A small contrastive image-text model, trained from scratch.
Model: 2.2M parameters, 64-pixel images, encoder arch efficientnet, encoder norm groupnorm, encoder activation silu, encoder widths [40, 56, 88], text encoder layers 6, text encoder activation gelu.
Training: 3700 steps, batches of 128.
Data: trained on rendered roads seen from a driver's seat, with toy cars, trees and houses, 72500 training examples, 6.5 epochs.
Rows from block 3 of the text encoder of a small contrastive image-text model, named by matrix and row number. Rows with one number belong to one neuron. Each number is 128 + 24 x the weight over its row's rms, rounded and kept within 0 to 255. All counts start at 0. Numbers have three digits each. After the name is the row's rms in percent of the matrix's.
After each neuron's rows are labels from the 100 texts, of 14976, where the neuron reaches its highest value: "fires on" is the input token at the peak. Only what is clearly more common there than usual is listed. The data: rendered roads seen from a driver's seat, with toy cars, trees and houses.
# fc1: MLP up (text_encoder.blocks.3.mlp.fc1.weight, 768x128), inputs 64-127
# fc2: MLP down (text_encoder.blocks.3.mlp.fc2.weight, 128x768, transposed), outputs 64-127

fc1.381 085:125133141146139101155133130121112109135157083148163129105127121125159060117099139124122148153125100126135076112111075159144161136102134131117117119151129143141119125133123107088143156145124128
fc2.381 087:111136113166152108146140171099120093110131102121159136137084110118093176113143112140140125100117133088147155157157129112126130147099114148141124102148100111122139133107158149110125115119158128
fires on: ","

fc1.101 115:104069136087099125111079144131112108099082096134158122152130129146159106123126127114099130086126118191140144124140106117169146116150104157110152114142117156112150125097131116108108162090085131
fc2.101 102:140118143134139153108121081114133148105159105160106140137122140140105163114158133155176132116115140149134125100121124109113204148143130140128114129174135115112121137210105150143117093140119163
fires on: "and"; "purple"

fc1.102 092:145139097131096108130145151150110121079129130168095178117146130139141141116162119124107161116106109125131110062103110082132120155132140134145116143147116131104131111134179092164129135154124093
fc2.102 087:148151159106160111179140107169082083130113097119150136135144109129152085156124094157119142174080136140123138136097113175103159113125143121103162132107113147112139160116135088103141085163132145
fires on: "teal"; "pink"; "lamp"; "an"

fc1.325 107:150170128106154158144074126135106155130079109136094145118114118151124152150153133151118106132152107155136132117135093137124157089155126159139184146121096155095146076151127091122113172113100135
fc2.325 111:105151129102125137111120112135142106115103136154120114127084163120169177150123133169124129104129089128095127167154150122161126121104084153151127122104130115100153094118141125157134130179095119
fires on: "tree"; "car"

fc1.358 122:132130134117105156093105112104096110103100127105158123102175122180103135119156088145171115135137156098142173140107118129069133125153112117171101110113113123138143121122124167150125127107110143
fc2.358 120:150133123156120121159166113148119142132146115148146128094157174132126137160116110127119083126157121128112108108169175126104137089116109119099127151155135122143118121133155096122103170153109155
fires on: "car"

fc1.83 093:149129117118119095181149112122101134082120176149127122122126087155136126143162143133079105102113158127130121116149121156115131106114109157078180140093100139112130119129119119145127123127134156
fc2.83 098:116178080143130157082129175136126150134147121129147090148155159069107088108102143151118152154105085115139109167141107134117193169150140153107134106109141130103114147115120092121164139143136146
fires on: ","; "yellow"

fc1.552 101:107118125141136097146150106166096160115146045132155086154111126132165130153116120129164139123121151105122107094123139170104142116129144169183113130151090118113125104119125132132128126100130185
fc2.552 103:106154157116131137140161118139116130104106131163101146162090108105180113169117116132120090096122126098131074164114141112126142089120149082122141121121118122146180170130139129124120142152143151
fires on: "green"; "pink"; "teal"

fc1.650 094:163131200167102120170138080172118123135118130115144110113115116142111114148135103114092107130143151125140111165149116129121139126175136092178108135146117126122164161105111116154115096153118166
fc2.650 109:095120103134104130098156120119136157125100142109138136142186135134124107132106101156165107113150118134117094103147109120112126137112099117130132123101123122100132153190155159163142134127165155
fires on: "green"; "orange"; "brown"

fc1.662 181:114121122115130117069100128140126108121121125172104116145136104139156142146124117139116098146103118094152120131174147140114165139116137107160112177138149166154104138153118191089142136131143140
fc2.662 188:137133121097178136114138131144107127114156125151089096149125119115152116155104160097157132139134093096141159129138180116135133138124096118120110135123093118153102139120155138092144091113158099
fires on: "truck"

fc1.5 089:114133129139161166080121150127116126133107112126108116107156163085125105154151143134094095151134092125103078152127125137166148129150154126113119153154117134151158144173118154128173142094159112
fc2.5 102:117132080129147142150158141127143127125103149141151097137098101110115140141105071090144132152141156084146140084093149130188131130120153150154157130154101124094097145129128150129147135153082158
fires on: "pine"

fc1.262 090:110123134135139121182132125108153119142149120161130133145170101137137129120159132136112075104159141175149107109144122084106134143129102096139078119162126104124105138134150183144148146109113146
fc2.262 091:111131112128114130087167154133088114157149110155134115143100128138135104111150141162153139142105110136182115119162161152147133115137123170122151162098151146123099115133131141089131106162116118
fires on: "grey"

fc1.537 097:143135139148100156119111110109158103136155110181126166142190120127091116063115139167140100119155107135159120120132115135115091152124169135125082132139103114142156125094124127075152124157169164
fc2.537 091:096105137130126119124166114124090151107168147121160109105099130104126124154110149156115122116121130125141146159098125169158113136113152129134142142129136128128086094125132122145117141132104075
fires on: "house"; "barrel"; "dog"

fc1.694 086:186142139131100168122131156132123141113122138133130139144122104113081145085128059126105144145098108123133165151128109112142125095133114125094160116125133103112148091118105123139130136113129124
fc2.694 094:117158141077124129130135137088188157129140115129174139106135146150122125163128137111161163118166156137137157118156158117119113134134119154166093165107142148105123175141118151138084160146116069
fires on: "car"

fc1.108 075:096162166124136138134134157119136105147156087147104123140098094151169199144110141172123132112108142135130171177127163137106121124133110169120169162102130123173154128106151131138090154127149132
fc2.108 082:175139104149132103121137103137154134122122132117133119129155207102119109152147096133114164141127130124112115108106130142159125157114109117186102101161152161167137104131143122139141084166142121
fires on: "car"

fc1.226 100:113066132121160105138123131112117088117103096118135136107163142133150118133147146124115108129124105168127155126144097139126123089150086137133132114096113138111175118117151148082082123086109151
fc2.226 096:102121180140106133150141082120120150134162098148113139170154110126078140101118098100117124103102172165101162129152103084072141179138134132114119152147095130124115130159100169117112145105107128
fires on: "purple"; ","; "and"

fc1.207 087:145129141161104078138124099121119155147128152132095176124106068108105113151149144165157091128140155158159137105120143135115128109078159144173119149088102087113125097088135117135109129118110143
fc2.207 092:122101114088095120110116162156125137154100129119193132125145162134121153114188110149172140111136114110117137145152137128144137121112139119149105122116138152140118095176144156160126124121157135
fires on: "green"; "orange"; "pink"

fc1.730 090:091072156141110159076119137163145208142120099138122115134159103112130105120152132123143102120116096115128152112133117103132161121141149147109116094085105145136111072133061111152179134157113107
fc2.730 090:139100066121109124130136095096141079135093109130126127115094113135087130130122100126086110117135136094097111153133097095104109115139159133139160131164134142122167167129153120160151146124106106
fires on: "a"

fc1.418 087:159113130138121119116138152102143115136120115142103119091104093083146116146091110137102110148103088099126112135110123114113140137096188149174131123089135155084121134125110139149115144168140136
fc2.418 087:145109131107105147111067173112114092106119177109103121135147139118121120139125127109114117131126170081138110111119119143153129183169130136125108101146116113098109137144113121098129111110097131
fires on: "dog"; "green"

fc1.42 102:128063109148130092151137080131106103121121131119122102126124120080119123103129127132084115108119160130204129147116128108116111148143126164130163160115111109109148112163093117145113148114102164
fc2.42 088:124103138082131106090122139176129153136120088147138133116135086153132112139137152101129138114154107136132150099107128123095140073123138115127123124138106140137114117138131125154124088165166146
fires on: "yellow"; "and"

fc1.245 104:109087132114092127184120117122115139124136154151134126164085087080128102126122154144122107112151177166094069123178089147159141128150162138136125131107118107122097096167115169153137149134112102
fc2.245 108:098087098116114130111086097150141121136148102108113107129132138132157177128129129138161113109124156114175104138111153127120094116148074139112139115158126132129130125109177129133170153129127133
fires on: "teal"; "an"

fc1.142 090:138139121155127148097138100144112123144133128118134150150108157136130149144134070095147142124145158151126145103145120114127124126137173148145150133117141110101109147152117106136106150119097183
fc2.142 086:133118156115118091117105120133075125124106093138160139152139117145142124136132155134140148118139077131144126164110165123139096158147129138138073107094101144148162121085140111118153133132106149
fires on: "tree"; "truck"; "lamp"

fc1.133 097:103141118133139110075109137135151167104173113124115114112089121167155102126157106130099110128126181147148145157147126155134114126167092116135148167119125130101166133162165121147111153121126112
fc2.133 081:137124179117116078130076129093092124126117113157127154163153144141153150110133145161098103171096114129118124084116170122101157171147131137135131111115124087154145135095125137147150083120118125
fires on: "pink"; "orange"; "teal"

fc1.532 105:079145126115144154126140141114134189115119139122111146088118158122129134131108100119115166091135142102195116121131124081129114175129096134105098141096113109115157094141177122097137138136117119
fc2.532 090:124128126084105101144099116138098097150097096152107112156147149083148134110152155168119067105139150139132110085100128146143169070126151142128117081120115106130094140057115159128144066139151120
fires on: "pink"; "teal"

fc1.497 082:154107116135130114141114112111113116157163190162088143114116113122112102109143114129120088134156115110125138089132089168069122161122137147111095185142117150122144161145133159106101147135167113
fc2.497 076:124132127150165130114147126110122171148068105101166104123142140117129143127152154092178168133078169118072122095090151113159109130092134118166176129136137161145112101125110132143129120158122123
fires on: "house"

fc1.614 096:123119095117139167116107140107172138173186111147119136138141117140105137132171119143084124089138116079119129138170126151120135178127107148157123152172143133124157108155137124184147160100137111
fc2.614 095:117123151135143093153111129125116138128102069061138103141139104095139182101116128173087126155173108149137138101107137146135137135157130104135159136146154148134190126089112127121126141120127134
fires on: "tree"

fc1.189 092:096138116133099123124125111146103105090120148094126095131170171158161116171148110103122100153092107139205138173162139110122129140172144134140116142143165128125107146115162122140151097140126123
fc2.189 094:095180120154090130134141176092119111149156144129107124105143168115109110131088170108143160158142160168122127189121153141119129124117160142136159123095122125134114139157095118138132129138117146
fires on: "white"; "grey"; "and"

fc1.587 108:079081127139113144133057128095159127113091140146110120124154113109143147100100114185082082130098127170136156096151125141159147127116109146130134116126132096118164137088116116113102124114080145
fc2.587 101:148130128123148119157140132135096128154086083139125131131123157159163136115163174091159149066133145143133090093133118119103158124137117115103128129151092160108129119150154114126140122134134139
fires on: "white"; "and"; "purple"; "yellow"

fc1.581 091:157124083131128167080091118142125118098101143138114153130133157108105093137108183122104136100186154129140105141138136146134161149173096149121126162130095106132148122115111140112132113171117191
fc2.581 074:093096135128143123156180120099096148165100120107118131129101113137171137121171115104152141125087088119084110142115162118117118116111165158142133084138158122136131131122131124155117136094134129
fires on: "white"; "blue"; "and"

fc1.502 083:144121105137127177143131111143129162089150139127111144076139123163178085135159121112122126147131128099149156109075129125119144139144110143140092151164085136127078174129131151127099148134113124
fc2.502 065:103126146147131099134116150130117128194099106137134125187132114105114153097130119115112091142112152157103081128164095129173150098155147097119142159126226138129175139135102087128127104106125161
fires on: "pink"

fc1.553 095:115152120116101135145125125151092128101118157121139159154148127177143133133095158121078101098092125144110125124148142133113102135113141111090169125178143067145183093098168090130140084140108144
fc2.553 088:152162154164115137117143167116096128140107140130127078087130110141106079092176085162177093137170162120135112146125120174111119141146116125145132160134110095098126140145098151142122160115116135
fires on: "pine"

fc1.175 084:165090120157135107124069135112137080106118110121135159143080129123138110129128129067173106123066110159133118149128121109096075179143128120098114083163106148145130149151134088133112117140107175
fc2.175 086:118105152144161116129189145134073147152120124149116082144150156184121140107135124165117115135143098105144108079141145138104129135140127174127120164090105082131143106102125165097119097141165104
fires on: "grey"

fc1.681 082:144126131152153132118140118126125065136113146170153106165138123097090118100123127104087128088112099095177101110159125115148107133164099124165139160111101150107072098162134137109122152093117123
fc2.681 086:107162113096162139136156149111127121120131127099110124136149133112124123184085174061142124119153106131147142155121172129107126183129131127123100123143128136151112170146155124160122118145106127
fires on: "car"

fc1.701 096:139149121141125117122194181138164124140139115161146125147085095085122134098122136106120122115111140150152133115117114120125147142121095101151153154147165148115151157103111146132114143155123176
fc2.701 113:122120140115137113097112158063135143145126162107140087134120146100134124106128166108128127102118143082072145115093121134123116115107130117126097082098094180097133105143099085140131108115081127
fires on: "and"; "yellow"

fc1.75 075:115186138114118137145174172130119140127118114124114158167130110141115097124114085166111099097115128142106151135116104126158153135119141125169134133067120120120140156129140179134127146148116150
fc2.75 074:098105134119130128159124125170119126199109106155153085131112106122140140121112107046148155124129088105137113153127135122110113132118137132112100166127086124119119129127116154134115157088152168
fires on: "green"

fc1.605 087:168091140106133166078122174113151145124106121152101136116140142141157146131158116177051136112127142143149140127127179129129132146176138136102088160156126126087111172120138139137105150154122086
fc2.605 089:113143091136109121130159150111119117134120139146100117162141167129099097142057158138152119093173099123139148116137172106104103110125116134175133150095118131156129125102131100180152119138133135
fires on: "white"

fc1.582 117:114140125100112104152133096171113166090154110148145100128147124153113104127160105154135167133192079186135121108141147096137122130139178125101128112177147139160140122142132097138151151145154118
fc2.582 123:138084135107124114126129150109120100130148122141105150106147133094089104081130151092133141148153100113141137145146108164114155108056170075182123086126132135119157100130124099134084143115125080
fires on: "tree"

fc1.333 100:157138090133122166113095133142127085101136137132150179141121165154134142138121148136125127135156145145134141096112117108156152138127085093125091154144109163136110118076139131114128176151104126
fc2.333 115:112112140127147098137130145118130114103152087117132110135150111119092091092133167169109153209102099123086109143138162169105125126134134157091178112134141110147117109204121092108171120137147145
fires on: "pine"

fc1.16 090:142174090115153146135119136136176076159123117182106139142122115077137131155152164164144105144131097139173096132124113134135123143126149096109155165139171093095122147094162118162157154115096094
fc2.16 099:138128113115118126126137130108117116146148133067130096097149131152102154129146060091179156136129125134091133131134136142112155111082123131096120115125147169135152135180099156099125127176100123
fires on: ","; "and"; "black"

fc1.368 089:095095166139106131085122129123110093094169132156114101120076107123148081097148143143125141149156156119129110140110180130135156103092092140133142130130090089122145116128121127134109110166118131
fc2.368 092:150125179128128123132096142166125166130160121108134139129132150101134137139123132074135137108142137110133164124105112138092125158184130151135132141091131167100089154082085175119134135100084115
fires on: "pink"; "teal"

fc1.697 075:178122133139169155102111160108180076141144110083101087108100118089137137136117122133118139148101175164143174117151159137101150137148122137134118149130102132148142144103129140111135116118121148
fc2.697 069:077108141118100092076149179158172147163193114127143156098120134143142167114102145089139151111170156102100105148115126134111116139162152122136168130129121115155116120136155151147132152168142128
fires on: "grey"; "white"; "black"; "blue"

fc1.234 097:129146088093130068111119110159112088128176140169129085098094113138139125142116142139110117115167136135123139146096127152142120179085122111098103120124152138110126136112158132172107156119125120
fc2.234 080:151148180179113135128166120098166152181079107108103153162104141083113115114153114112107155113102089133117133116132151111119122106144123141152139097101089149149153127159094140115169140108108143
fires on: "a"

fc1.390 116:101100172147129112129084112117139081139146074109125108106124073166132115135126107123126106146097110158150120132189097140116126111124110143150163114092127177122101122164148138128157107130092119
fc2.390 112:113129174171129127142109081127100156163138169125120112122131178117089132153102173103105189145156142157127110158134160124141159139098141117153097099148137100131178193125109160105083140159111114
fires on: "white"; "yellow"

fc1.164 098:124087106126170113162151125148130083132142097136121138139144069176120157168121139158103091089085065120125120124111137133156169108107127101157095112124107102121152141127101144139139136127121122
fc2.164 098:147155130139103153100106099110119109115110118143109151102133185089142143055128117129158125109139125122133136095119160131103112136108173156141179137137110098145114123120154126108154117147132153
fires on: "a"

fc1.100 095:165094155108090103147153122089158135120067116135139137146094156113124104127134119135102088131097121134148101133104167177169117132103116165140163100142122121151115137141138151165126102182060108
fc2.100 096:081110140158157116072131090161135189140133101133099159173092132154131119163123120139171165119145134120123143125133105091125156139116145122101175112128122144120130112112093165088105150144172142
fires on: "and"; "grey"; "yellow"; "white"

fc1.30 094:097129117153095126132104144171139138112147123126118111125159138104126078113069102129142146120161163137148141079074131116158121140203098139139106155116151140137157136144107122140107145098124083
fc2.30 088:140148154145128124132139120091142146182109166096125141131124135132151120119196123107141129131070092087133114139111122132108118150068149125171158083147103080124144120138156139078149126143151140
fires on: "dog"; "barrel"

fc1.741 100:108128131116146149129110118160109141163140102165134150129096118160125127110119129137092129115148113134110169178145181119151147134131118148122112123108115148106104150116163101135124131114117105
fc2.741 091:146144106146136138155129084136128107111099112121180131119103142095150116140090160161128122098131104137135135090125089122111130153147120120132158142137138129154175131121125151135117150138140135
fires on: "purple"; "white"

fc1.632 094:089120144131120155138149130142082155131130108128129126143078126137124095107096120118173161084159124123110121123109136135141118162128123127143131181139124090155139120162138138177148131114089139
fc2.632 088:124111150129149114111132139096150071135092136130165112161167143149150167125122139125104106150117137134137160145112116145117145129131150116133116116125150131096122116168145132140061094145123125
fires on: "truck"

fc1.393 092:094085128121132101119122147096121134100140131131161083136112170122107112103110138135109132125135121200140133145160128150153075094142115159148149101164133135114128144110151145121132139148082198
fc2.393 090:147155092156085083124130138136105148105131116104142123159117156145149112135114113146130120133077152140134125090155135120137175110139154173154103155167119123096112126132109141114158085118124161
fires on: "and"; "yellow"; "purple"

fc1.154 073:124162146135136092147120100135123133108107131144168111129175131130126067138149114154140120152142111149106114148100107202151150143181142156130100120079131144097144124098104122092121127166149125
fc2.154 075:147117117157137153114119157153152124152148146084081133148115129118137156093132085097149125108099173145069093150158173111105110091121112166083099120108153159133134146111166066114143141158109147
fires on: ","

fc1.476 095:092112121084080107105163129092103092113152092114159168155154102124152114110098143102119124119123141134123139171136106123121053148133104112144131131132159129114187145114151170139122134161109133
fc2.476 089:090114138158111130090152102152152142172125129139110118142155091169104106146122137135130144128120124116134095115154134135178101149136099115136143146107137086076102138094103106129118162120163151
fires on: "green"; "teal"

fc1.506 090:103098131160136168124144124130138107096134059149135144149112134161150088112137126122070104116117130136147123124093119130106151136170062153100101111139098128120163117156136134119123149154095143
fc2.506 081:118116118117124118097163157125147086148109109109132105095123120141128166100118128117119126132103107151174126110140163120152162090123171149136089126155096164099158082111083122107144116138117142
fires on: ","; "black"; "white"

fc1.340 087:113109153151118143093130126136103126107114127127097140157156116146119146119101140135133123136146125136144132079118160131147098157163123129125118161138125114125085116113147085105159149087115132
fc2.340 089:174124140122154144147150101123134140165108141108124133130124127077149150180094096128104131118105121104174129128128114102158157129101142083086099118117127140120129114134134134113116146115129153
fires on: "car"

fc1.462 142:103125109114152106085123126099135106112056129191143145119132132116100143124126114157119123110144117085112159124099169144151146109130105148116116174165107080130072137119094163124115131129126145
fc2.462 140:092117123125165083110163142123096100101086107129146143138140151122106137111109129107125112106182141094113132122143163153086108133147138093103138143162128104126115118129144119185122117118117124
fires on: "car"

fc1.313 071:145120170124127114150106161113144085150121183138122131144125110107174146142118105107095106163123108141155137117170129117147162142115102147114065143152144150122135140118157113169143114134102139
fc2.313 083:130147110108136131143120114168100151114146085121152109110150176182106095147120137113148149137157149097124153123113136126124098135122147122096149175113166134142171111122082155082124150152145167
fires on: "white"; "grey"; "black"

fc1.316 097:141153061138103120130108148120133100140146115162104169137144166116138152160147084114091178081174163154127092107150130100108133144112123126116133095141148159140124163113171115133152116129150177
fc2.316 099:108140143151131148127108138142084177099112104113113129127123127105163136099119158118161093133120085124082139069145136090121149064139142084168157146151108131139155117124127165107152142152099128
fires on: "grey"

fc1.451 097:171145163137123100151155110108142098123166124130148139107098096116189173149130143154134083139132124135134109137141095131170148110143176153137143120108106093164152117165121161151155141118161159
fc2.451 096:109123118104133157104150130137089117103127140091143155153130123140099180103133136133174074108155120113162138132138197129090101156105086131143143127099134153118116148105120125149136130114089160
fires on: "a"

fc1.74 098:139158112109153115127135107145098141130135142152103141132120128141108152101105092139114106153120170155150139101137139119111132111128154127116138092134126128107145116100140140144149091132096136
fc2.74 092:113141146078137114133136130148108138155128101144141157117143154151132151074108105127121133093152176117113127091093122096162121149142082153124151166150163156118173136100111137122135125134115096
fires on: "yellow"; ","; "and"; "purple"

fc1.31 086:115128083136102104134170146128109088145128127108082117135123124089165091115139105121149136118136144123159073143152126132143122114134119117124131161132071163133121154098160155145120123174127105
fc2.31 088:162104153153125169098098172108118140141110102131112161145110113141104103110127135167099123150130107105143139125150147127133138121132146149150099098083142107126129201160155115156129129162130142
fires on: "teal"; "pink"; "an"

fc1.94 085:135154097118112148146119110162137124131132092119109132128148138182119106134086139159155123116080112160139139105160129138121112133172122158142127151186123160071117158103094134091111129119132154
fc2.94 092:151124139164103075102164107107134129123156133147142159146109116130125145142131161124157109141102132099060137149102128112113140128110157125144105140082154118099163116104151126143150074101132173
fires on: "lamp"

fc1.631 115:131144113085135104134149159133168125132121111132136123136127113135125120118152122075129143102123127101124118131121125108104134133134142109084057111168113148115132134119177146070108149122159145
fc2.631 116:138142134189124106135125132155138109121113090097081140166147126102134093111096120145115108150113082155169180079125160177130178117147146146117122114129069119124147156127128108126129150085141161
fires on: "pink"; "green"; "teal"

fc1.329 078:145097139090146123127112155098109124110175130147139108117121112098110121126143124116115128159118133142173116119126160159127126184168124140147095091114120158148134112073117122108064080169113152
fc2.329 072:139123124193145098133104100151130134172108074140158154106151126165169147139121096101114110103162121151116124135087161073131120107124098139162153136115137131155097094148100095114133169133108108
fires on: "and"; "purple"

fc1.626 087:129112119139133120096131128160129120063137094098116130145095110094130103109138135149139149123155124154136144130108119118177151110108131125145120102126140122166086156108110185121120109130119142
fc2.626 079:117119147145154104125141107126146165155127171113115110098152074106142108116131136111084157135124102134113087144155158159108137121152148109143117130169108116086131134106178162156118143097121077
fires on: "white"; "an"

fc1.673 155:145127096156104066131123100144141130172128105116137098102123138134167157164106144096099105120119093161125123133150163125083079147113071137167106143104138141081133127121121089121146144097125139
fc2.673 163:129129093103112131082143154153147111139163075139109124120085133128124159149119115135127138138106123118124142130094128134078122154169119105157088149093114168117102127131104146099118147098156194
fires on: "lamp"; "tree"

fc1.73 074:099114111157120096135137079131127141149132108117226161109131120110157126115137170126128149104132100187112137100150132109098129087114164166149143155141138127117125087132146109118125094119151101
fc2.73 072:144172159093140133108095193110136117076137158165056114145125120129125151115087085092128085124153141108152117145104130146131118154150086075143132154117139153152114120143127135147111145137141126
fires on: "truck"

fc1.700 088:097075114155110138144120155149144103120126121148116092140146111121133143115138122083126127135128110165111170121151121098138134109109146138141120092152123139126133104125117108104117146123147173
fc2.700 093:118117094100102159114131097111124164116085117131119141091114158118137143106166146122095126110105107121125129140067106111085112133149118153115115147085105124152137124118110133121162099133118135
fires on: "teal"; "pink"

fc1.484 091:159119154105132115083152147124166121112108117117095127146131127157151135104132109098140151109144139147127133127141098077100157104150161146094101103159140158112113164094149133138129132097147152
fc2.484 094:093122117118107144141136119113092145137089137141170169118121127120130139161137087169134132115142125158132116129123149107150090165143136159147169170090120144136158079121146129149140138169079146
fires on: "grey"

fc1.501 090:081135112115097142132161103122147133136165133129134119154111107140118128145172115115148108131148092141122124139106148116143135157110145128133129181063100125119121119131138144155122101120187167
fc2.501 101:110157127118165155133165105135169116117164111114151110120120119142142146109077136186101150096085133102108128085127148139120126136153093118126113118137131111146092155121165131141123118156103166
fires on: "brown"; "orange"

fc1.481 093:129110134142104146136126138141128099158119111094114143140131109141145134100111094123155145130134129091074168158126138112104127116093137149149125135106166139134153115132151192126128105192156144
fc2.481 093:168117167159146150151091156120134107097178093137191145125104139140107083101103144155097140132164126132117135133111098178135119130130097102172153168145171099091106149114132122126133196095082125
fires on: "a"; "left"

fc1.756 157:141170119125135192141124129124129065147086096152122132132100132115126142090114137120136145164142128083148129103104130118115143130169167096119149140130121162112151122128112124094134140114133137
fc2.756 171:126150102125114112157148136133124131158132173166075148109120123133093131157098120122140180128132096126148121139112132121142139107100139179136122094154143156122135088099163154155108088163176150
fires on: "tree"

fc1.636 097:133124085172160169132075151130166123108179159094123121126137116137147134099122147137172102169108136122168129142170114132137127077122110162141109178138163142119081121098136110119137153135125128
fc2.636 102:123118142159099094128142132133140108081181137093142175111137106144128129141110117141135157139153145140078074174100101105101102161104128153115091116118092103136166106136072115121167105161150148
fires on: "car"

fc1.593 143:138111122166114116163140152104111134131109070112111097150170136065136148086100137124140132124106098136136145147143164069124168109085151133122130121147111121134132092134144122120118137144126144
fc2.593 109:111081168150104083127157098164120136098089111157111148176098127143136128140139169164097131118132095162145111116151083125109157128157131151116159108135106116118126164139127115135141147121083182
fires on: "a"; "an"

fc1.161 102:095170140119136124112107144179134120133143108112119164137094163107158138112123132141074130131123117156122150135110131071124106139144130170095137156103122147115195128164142114101097122135148185
fc2.161 113:153110123166093113110154109095162124095087102076152111102113095139083127164133118167144141145110121170107115120109151148130172128099091136176166175130127065109121145119145117137130185108120120
fires on: ","; "red"

fc1.276 100:103117098112075106108113121139137160124139121132154129155140146152183114101114174123145141071126109133139105070159172124121124134147114110124132138137138111097114147118172129157137131123120141
fc2.276 089:136154178158171140116095153140135117151106111076108135100127107080105176155124166141147142123111103099084108115109138112134124114148093155124114127094125101131143095116129126121143109117121152
fires on: ","

fc1.27 099:130125125147108145129113103154127131103145161140152130123125123132149140158140084141143074144125128122094099087127141136112130156141132100137071153125081132116143070097086133103161085129091147
fc2.27 095:148098123082166115185085143120176142168120081147091134146147109137147123129138148155146142137125150105136117143162115099138159121159135104121130125147123126139106156135104122143098070136150166
fires on: "truck"

fc1.556 104:143095163137125135132159121154128134146118080121127125152145134135105152166159092123121110128119142107138091159105140142122091086167113123120122171164081141148145087136099096123096154135148162
fc2.556 100:102102121120166161158141117153161113115149129109180149076110154100145112102081129113084112144138146157103112134128142137131133130113153101143147116102111130154079131154115128160128159144102117
fires on: "teal"; "an"; "pink"

fc1.733 115:138113128152145130179117108131118106105119144135122125127147103110137142117114123172129131154073075120037123101141115160154165111126160148141131126104126139170167099098124126165129115106080138
fc2.733 114:129108124113132123128161091118107116102174135134124138178107117177126137087170134182132128121157144174160170124105085152122150155141184123114115118149156160121138162137139087110150164148118102
fires on: "a"